Weights of a small rotation predictor.
Model: 32-pixel images, norm rmsnorm.
Training: muon at rate 0.036, batches of 256.
Rows from block 3 of a small rotation predictor, named by matrix and row number. Rows with one number belong to one neuron. Each number is 128 + 32 x the weight over its row's rms, rounded and kept within 0 to 255. All counts start at 0. Numbers have three digits each.
After each neuron's rows are labels from the 100 images, of 14848, where the neuron reaches its highest value: "top examples" is what is common among them. Only what is clearly more common there than usual is listed. The data: pen-drawn characters of a made-up script with 800 signs. In brackets: how many of the 100.
# fc1: MLP up (model.blocks.3.mlp.fc1.weight, 256x64), inputs 0-63
# fc2: MLP down (model.blocks.3.mlp.fc2.weight, 64x256, transposed), outputs 0-63

fc1.9:104165108116171140101074150161181131126170124114053097106138186136127138189163083143109130183111129121134105176090191092105154140110129110071108162123177108090116177152137140154144179111164113
fc2.9:088090145141115130146150127134103121135136108138106054104147162110127113113141136040104086174102168146148160118139158150132106245088135115088131126085135141070168145142127158102114116100196139
top examples: one stroke (34)

fc1.210:116100131111166151103125100129152055103115113123128140112117202133108086156148171081101157170098154113128094186142157129195081110127102122097071169140158205106104105114095169189126137158131129
fc2.210:153135101058102120152075094106124081158113098132126151149111146171142173109138086173108116150167130105208096131138147057128095166127158119112151137115125160076133178051111091093112135112133181
top examples: only straight strokes (52); one stroke (33)

fc1.6:156117110150178117134124129143100183147144139134111154192102092116162169140115175164191136091115141111136152136105201167186132161144151084195196107120088121162095131090148071134153138118139166
fc2.6:166139179098109096165134148140093074167123119137057142146191133136161093158170127150117124196069109114187118134184116104102097143121150098215130144130123103082132111121131103108174157164140113
top examples: four strokes (65)

fc1.190:151136087111108154083133104141175154163179178093104131110078140119210130160178150163082158114147118125133107153140153081127139121074126138143142073168089151070130102141083115102132159157079069
fc2.190:129171145125115103182107156109140085169134143131097110144193082144092121136100091157143062126095106155181093115095092091128100107147204194164109189097142132125193094132127129106137160119111094
top examples: only straight strokes (51); one stroke (49)

fc1.247:133096168214175124159129082148175177123159144154135147142158174071113153122125158139145175114108166108118121106123144181154165135182127126154176139072148091179148129137118117169165166087145185
fc2.247:127141094077131136113170216159105110171116121127094177120090160130133121115129154084145077121165064120155080094178131120147102130131149103136177095107108093098159059081123064136121155168150135
top examples: thin pen (66); four strokes (53)

fc1.241:171100101154140129070190087138131079125138102129134147111169123112087105042124165077136088138129165199155097065147095149094113149060133154090135125129140178153124119107111101124154170108103146
fc2.241:175143096102077132152121154117150113155172078144111147167121170181175180138053106143139094155070123082136156157146152102159162109071110121114089111111152124113114167139124128127192119140210121
top examples: thick pen (63)

fc1.171:086138140112107115122132211103174070070087127153175156132081120119149108139107159104118157115100137151102113103144086065155141115163089147072109163149132178092126065167131138169168139124085090
fc2.171:178129110061126068131116108112138108121141207089152082150069144126134180183117114131098098182147096093160116088155200128092128124121120151134177111092153152106119159147157075107096097159129126
top examples: only straight strokes (50); one stroke (32)

fc1.147:078143121129058126142140159133180184143128162158134120107120086113194093138199104100090128096130081132093165160125137064167160121122063131101108134133170152150142152147166128094115157162162186
fc2.147:168117109139108112185101167177092144119154121123105160178130123095108041172077179110195062111100144145105089111186188107173144129140107160130140157124118099096135112097138135149087148154128134
top examples: thin pen (62); one stroke (53); only straight strokes (52)

fc1.13:129159132049157124130128076159077172174183115096121138149142148082177156123111160081100164071136108166081131166084082120171121080150149153166165111148142095152106194110131140096131112131134140
fc2.13:145111145097190125153169136143095113128086159128108110084083062078102180115141116142172147162143150141135117077129080116085068140130119198051116140110135138172154143178114133090145148090121168
top examples: thick pen (60); four strokes (46)

fc1.244:055146092169114121116129154137158141148154163139096113154126192109119096104113143180174127094112100104132138168142105061111101100191157117099153119126106154065115177055154201149120112134145104
fc2.244:113179129142099161162127125122177102130210059112142154177108117198138113080080122157119083150100101073128129150079122175115076127142154117088157096126141139106120199107103110113139167126131163
top examples: only straight strokes (34)

fc1.125:122148053158140134087140098154123117094086106128146132083095106112098129165070123144134103120090080070112173173163113151142171111111096123142149112122133073075101168118125124211051138116166130
fc2.125:126173122133125096139142149111133112176171144185128132227097093063135142078095159199144133136157102162114119126136201176113133101138115125200139154126106116126122113129107158128178081142091154
top examples: dark on light (80)

fc1.25:173110156050140123150157107136089203089121149136150103081145126094135107105149107110143156157140083180056111142157145118161134154061117147104140105053180091128134149129094099129121075152103144
fc2.25:135067119168095099107119137117186149128071123169157103235136165182144132093108113129107095157075144082161139144120128155118129100134170120083103108147061112083133106150127110181144153119156159
top examples: four strokes (53)

fc1.219:121131123056032152103119118115137121152158081101159146087082129163120101125111141107077116165099107123128078181169122136158104133132144147084083170132063164118174102115108133139078161147087087
fc2.219:141124097091187179162118074142128093139201086146114104098136132174106126103152186108105067086140124099201115130126091088101117164107172166170162135156119125119189089133156114113140119120086102
top examples: only straight strokes (44); one stroke (40)

fc1.197:198155102166114170077166121138085152098154070115099100158152163138140133125157121140110131121129131143188089108174105090085125095117108106094098033101151138096106103141179124158164174114174108
fc2.197:111145121130121104182124106090134077145073142116070107123138068095164137097152171092120210101141182092155159175078148186171137152120137098116105101145123164093096160119145140134161119097173085
top examples: two strokes (62)

fc1.63:158168141118142098106139160074134150140100119143108083113140139121148197070165148121090127127133107118108137121099083108130093161019150084124076121186138090149166116134092090154174148125075094
fc2.63:141148133094115125119100170129123127091121114136102163107149110170106120086103167182110095148120156083132138134121184120085138066107146156101131093194072109078087139125082129110183172158032124
top examples: four strokes (47)

fc1.32:209198110057160097160150105143094148145079163085143116151149178139120077145091107151136133097098125128079099105086109175107099134095080168111090149136175114160123181145105137142123171124119127
fc2.32:125089185154112142172114129157164090137138151129054075124149106117114158107087144159093115167092152076061153132108142146086056181136143145124206095116137100122165135138079101106090152138130129
top examples: four strokes (51)

fc1.139:097105110099112147119113099110158111121139120085151107127103175133138122135161133090118113141094215083096137040109119144123159104032110161172129148136138106158105185137124061173121171139124088
fc2.139:088140104081157152150127084154195094178140142130137072090074116132157094129068130140164058141161068103117128222148123093110151133142158120118133102110123130116089121153166164164115091139097118
top examples: thick pen (66)

fc1.248:107130055139187120120136142135148140183044169099122124116135190187158092150132092110066128177111117110153138127115166100114086144153101136107145150148078147150199101121193115126147149099133141
fc2.248:068109160143103095145117175074140125142134167168101149176110086065132167124140158142111098125143102151153086107093048152152135128123174124156119124125141051106069070144114063111135102130143106
top examples: thin pen (67); only straight strokes (43)

fc1.250:105108104160090141138123126063090155135102147152156114109095103169150162127131104155143155079131176160104105102108083086134120119130231144122092125120138155158049095142155186070113129074107129
fc2.250:114109187121105145150129141147131087197130149180086081183057140106160104088106123147138064129163134092121102156165167144131127073130102121150124130084052096146151149142133126125087112186173131
top examples: three strokes (65)

fc1.68:052170079122136114160078112185158119092073090071116129158156125159119190125110137148106161132137099170106118112129130129105163152152216180152124130137154161107119102108094103116151078135072148
fc2.68:138145162092163134149142117117150186158093131141139111133128119074148135182110111169135101134084178034165181133124085140151148113112101093128148078082148103140177084132081146069114141116195144
top examples: four strokes (46)

fc1.188:152083108166072102094139079121081133133162052164135145123104092095130200103142113099181139115169127086173124133180086147146146130093131091117116079083071124130175133105185105119156113116147128
fc2.188:133178186115089190199125136152109102236144079153117148113175121143110173127142102103131177144161178156134094094133143127119112116154177102136098130134127130107117081099101159063143139113142116
top examples: four strokes (53)

fc1.19:143137087173114128096082030139122164136172149127098158128157136171142101138142148176104103118138164131161168157197114161163175062124106135125137135139145172129144155082112179136060092142158128
fc2.19:179085169129142135156176131164128154147079076133140054117132102129055169111085163157072162127100117097106119111167145095116089091136144131155139132081142165141093152209128123137132158141185125
top examples: dark on light (98)

fc1.157:164175109144114165119158101154117093058196069102176150129160137149131114154160114154077161127124152117127096183148120113111182133132123125041150152120158139200157123146098097069157101130137129
fc2.157:073203121122146113114154136052143115137107072164118136140149123142125201104190178079125080097111144127119089166057106141117105147172146116144102152124178111125103144102108131150200150125130126
top examples: thick pen (67)

fc1.252:152120120143119124096158144117174101152121170112143100107182140129146121135189143132136147150057170160072098153079163093153198138046164123099145166142130106125120153133116156108087201160180126
fc2.252:160138188139136112173134132122164129129056138169116136124114169199103167119150128134080119133189181159122178111091100083106157158122113124052083088113159141133166112088155121077153118107148169
top examples: one stroke (30)

fc1.226:106166156130082091114059108134132114105178179130140112128148160132151163096144078150142115071114182156103080116122178107108078144116059092094141129121129159070165116110079107156102064147107155
fc2.226:140154124142173146150157134138138114076136130072170090120176110078144079085141144100143082132127101171135132142173151077180095113133151180109053115059108093110093121109094140178070147127115152
top examples: two strokes (67)

fc1.27:119112119139160180120131121124139181089147111076119102122063107148131123121080145101156130103211106077185152137188136075088088116133155089083152096107124101123131135116177110194100100119111077
fc2.27:096175094177114115116118137118171119127099104094154169122155129112158124104060173080158149084078154128144171115157122143087156163093054123153135077213102150141140150115135098124184107098159111
top examples: two strokes (54); only straight strokes (34)

fc1.87:094162127106093078154109130128101115141170145116111153092131180163154129138142130131124161137114112144114122064154185183116178113125117096175158100071080118115141090074242123091097112139149140
fc2.87:151110154206156170104124098151159111134109156097190183126180044115091127129076148111174135108186159099160112124057136126129121111111125156086109145163129086115095091158139083131109143123148101
top examples: thick pen (65)

fc1.95:157116118104102154132148140085193133130114169083110076144101129167118130145117159143111096145097116129072081162096154135096136155064150151113145107117086052072165179105172094206115147140114149
fc2.95:114150118113163157095109104110113094147143158135095090086210081097110157121165125135142116100139172124101120130148093081133119169127176047086128212143117118159095100138110110070181116133118180
top examples: four strokes (53)

fc1.111:102162112075139127086121110098125092096102067158087114113140158127217181113149112109107153124157146116142143115202086176156089122097141134110161128146077076129089170122062156156087109117115136
fc2.111:149107141158131139120126189135077163136189107136175125098145169158134162127113158193108138000150108115154111125156157123117100145146135114184121146160132148085151166138115104161124125098189154
top examples: three strokes (64)

fc1.43:062074140155117208078126097144137123118147160137131105121159147196217154123143152134096114096111117136140162082138158143129141117092166091137107112151167132148088203087113095128130133083116083
fc2.43:169081127106138112094171105078105136132124110168116107123131107133187108114133147073112194139154100124145127157139216131184059108158108086146120090160113139117164138213138142149078096150114144
top examples: three strokes (63)

fc1.73:132143136155040129122152144149086120200155156142105123153051155099138093146165148129128067170165184159104104093176137125098133151153105150111082130118082154123100195141084093137131143123087121
fc2.73:087106170110191117113189123138124192126105087127130123106125163148164151161086118151142143084135123099158121165085194073166158171128151174157172085118186159112136134091100133076092146095130154
top examples: one stroke (37)